config = dict(
    encoder_arch='efficientnet_v2',
    model='image-text matching model',
    dataset='drawn small creatures on textured ground',
    train_examples=101725,
    image_size=24,
    crop_scale_min=1,
    horizontal_flip=True,
    cutout=0.4,
    encoder_norm='groupnorm',
    encoder_activation='hardswish',
    encoder_weight_standardization=False,
    encoder_channel_attention='eca',
    encoder_depths=[2, 2, 4, 2],
    encoder_kernel_size=5,
    encoder_stem='deep',
    encoder_expansion=6,
    encoder_widths=[24, 32, 48, 80],
    fusion='prefix',
    tokenizer='word',
    vocab_size=35,
    fusion_encoder_width=128,
    fusion_encoder_layers=6,
    fusion_encoder_norm='layernorm',
    fusion_encoder_norm_position='pre',
    fusion_encoder_activation='star_relu',
    fusion_encoder_mlp_ratio=3,
    fusion_encoder_head_dim=32,
    fusion_encoder_fused_qkv=False,
    fusion_encoder_bias='none',
    fusion_encoder_qk_norm=False,
    fusion_encoder_parallel_block=False,
    fusion_encoder_inner_norm=False,
    fusion_encoder_drop_path=0.1,
    fusion_encoder_positions='rope',
    fusion_encoder_connector='mlp',
    init='torch_default',
    residual_init='zero_last',
    optimizer='soap',
    beta2=0.99,
    learning_rate=0.0035,
    beta1=0.95,
    shampoo_beta=0.95,
    eps=1e-08,
    precondition_frequency=10,
    max_precond_dim=1024,
    one_sided=False,
    adamw_lr_other_params=0.00078,
    max_grad_norm=1.0,
    ema_decay=0.999,
    max_steps=40000,
    batch_size=256,
    epochs=100.7,
    lr_schedule='wsd',
    decay_fraction=0.4,
    final_lr_fraction=0.1,
    warmup_steps=800,
    weight_decay=0.03,
    adamw_weight_decay_other_params=0,
)
Rows from block 5 of the image encoder of a small image-text matching model, named by matrix and row number. Rows with one number belong to one channel. Each number is 200 + 40 x the weight over its row's rms, rounded and kept within 0 to 999. All counts start at 0.
After each channel's rows are labels from the 100 images, of 14848, where the channel reaches its highest value: "peak on" is the class under the peak. Only what is clearly more common there than usual is listed. The data: drawn small creatures on textured ground. In brackets: how many of the 100, against the usual share in percent.
# convs0: expand pointwise conv (encoder.blocks.5.convs.0.weight, 288x48x1x1), inputs 0-47
# convs1: depthwise 5x5 conv (encoder.blocks.5.convs.1.weight, 288x1x5x5, trained with AdamW), a 5x5 kernel
# convs2: project pointwise conv (encoder.blocks.5.convs.2.weight, 48x288x1x1, transposed), outputs 0-47

convs0.203,196,184,152,210,178,232,146,279,218,279,140,167,254,241,234,215,136,164,226,200,214,226,218,201,195,247,145,211,175,134,295,201,192,173,156,211,201,193,147,242,143,265,232,156,230,226,212,204
convs1.203,237,149,232,166,205,207,121,225,217,145,166,190,202,251,110,215,186,198,257,232,151,161,213,165,241
convs2.203,210,211,250,293,246,226,170,235,250,188,232,204,221,147,195,248,126,186,205,251,179,161,168,201,214,249,163,217,165,200,213,181,158,222,202,159,151,262,142,182,194,149,131,291,191,151,234,172
peak on: body (31 vs 11.6)

convs0.52,138,211,174,206,175,228,183,202,226,175,209,211,216,143,232,159,227,218,183,179,279,171,156,214,195,198,230,265,171,88,250,140,181,204,162,236,140,203,260,164,254,248,211,149,156,236,156,249
convs1.52,236,142,138,219,174,138,143,200,169,132,149,192,245,224,196,183,164,244,184,174,177,127,197,168,165
convs2.52,189,239,138,218,250,221,172,172,216,220,208,138,167,197,260,232,228,198,200,184,180,152,184,174,172,198,182,139,181,192,166,170,164,213,231,177,224,174,141,120,101,205,260,137,118,183,180,127
peak on: limb or head (31 vs 1.3)

convs0.22,214,171,234,170,189,211,117,179,216,279,233,197,169,197,182,179,266,173,201,219,259,156,135,188,165,248,165,179,216,219,214,201,242,213,172,192,246,279,157,196,246,190,151,250,188,178,297,127
convs1.22,75,165,211,157,186,113,220,233,213,150,227,200,212,175,180,205,239,190,189,220,180,159,232,227,237
convs2.22,224,122,189,250,210,148,192,181,164,166,209,204,188,174,154,217,175,183,186,256,217,225,196,174,258,168,158,161,200,169,299,126,271,162,200,211,175,184,236,218,200,248,193,257,225,244,94,198
peak on: body (42 vs 11.6)

convs0.43,205,246,216,239,243,195,243,276,278,212,199,219,192,163,235,245,187,208,248,222,193,127,226,127,248,156,175,201,186,164,246,144,215,232,268,191,240,131,203,215,138,208,221,181,170,266,206,259
convs1.43,200,216,231,235,187,154,160,109,210,156,159,211,232,229,154,145,144,211,201,137,188,188,141,143,181
convs2.43,156,188,205,237,251,231,232,207,188,262,250,251,149,300,198,152,225,145,219,237,114,157,197,226,194,179,162,212,135,197,154,224,199,172,126,126,195,208,217,166,179,180,232,176,211,164,155,163
peak on: body (89 vs 11.6)

convs0.66,203,146,205,257,222,223,167,152,242,150,125,202,124,195,226,187,207,250,148,156,181,226,240,206,210,280,205,199,239,203,231,186,150,253,100,201,186,219,242,256,228,199,186,130,208,198,247,241
convs1.66,178,224,149,202,176,228,223,202,121,195,122,242,178,233,170,245,203,147,246,119,227,195,155,208,237
convs2.66,241,210,221,195,248,189,230,268,276,231,251,243,164,183,93,271,240,206,244,164,193,185,237,223,204,167,206,225,243,220,217,149,227,218,234,261,228,271,247,143,218,212,202,184,225,139,171,215
peak on: body (45 vs 11.6)

convs0.68,222,235,164,206,173,227,185,201,200,166,159,170,173,107,256,207,183,162,128,201,198,222,147,287,275,285,195,179,208,234,171,124,205,188,203,218,225,228,252,210,129,219,191,139,173,239,213,224
convs1.68,234,173,183,197,185,246,98,232,139,228,185,143,218,141,226,176,180,266,133,226,189,192,178,199,185
convs2.68,206,218,127,189,150,160,231,170,176,163,127,190,217,185,191,195,199,239,127,225,135,260,209,175,199,169,222,212,263,234,207,258,189,165,272,209,176,189,161,199,246,197,196,199,71,210,190,254
peak on: body (31 vs 11.6)

convs0.10,176,189,260,221,294,218,266,270,245,121,193,194,252,199,235,116,178,199,200,204,182,185,190,191,186,179,238,208,210,214,149,207,228,225,216,222,157,172,153,176,165,234,275,192,225,233,175,300
convs1.10,271,213,133,166,241,208,145,164,170,163,181,127,204,195,136,199,176,191,148,162,253,214,178,192,250
convs2.10,232,208,175,215,182,265,226,140,206,135,211,158,133,233,210,167,231,166,106,229,130,156,169,175,228,165,158,194,220,237,161,199,229,190,237,195,173,190,204,237,159,219,213,254,100,226,221,130
peak on: body (38 vs 11.6)

convs0.279,230,210,239,194,205,120,159,210,201,256,173,175,142,243,202,223,171,239,194,168,220,141,174,185,200,189,292,207,184,307,176,139,192,210,163,173,214,172,188,175,192,133,245,168,196,250,293,210
convs1.279,280,195,195,232,153,237,139,160,158,167,179,155,229,184,160,213,155,270,223,154,207,150,249,221,179
convs2.279,190,178,236,236,153,191,215,215,129,263,263,241,192,150,190,181,244,240,215,192,253,224,264,211,171,219,225,162,173,216,251,192,217,167,167,191,186,180,140,218,132,231,175,185,180,302,187,301
peak on: body (34 vs 11.6)

convs0.31,208,209,152,197,226,108,164,175,211,228,151,297,226,238,185,212,154,240,272,191,204,219,180,143,213,161,166,238,170,151,288,274,197,189,212,214,165,158,242,226,247,214,200,176,201,196,194,125
convs1.31,140,150,216,211,217,134,178,226,227,185,142,186,186,187,158,168,232,214,125,147,211,231,235,173,115
convs2.31,245,178,231,165,215,160,244,204,193,200,106,173,249,191,197,244,162,182,142,233,183,197,241,228,178,134,212,237,196,204,285,138,163,169,206,199,186,194,197,236,220,206,217,198,334,248,224,250
peak on: body (41 vs 11.6)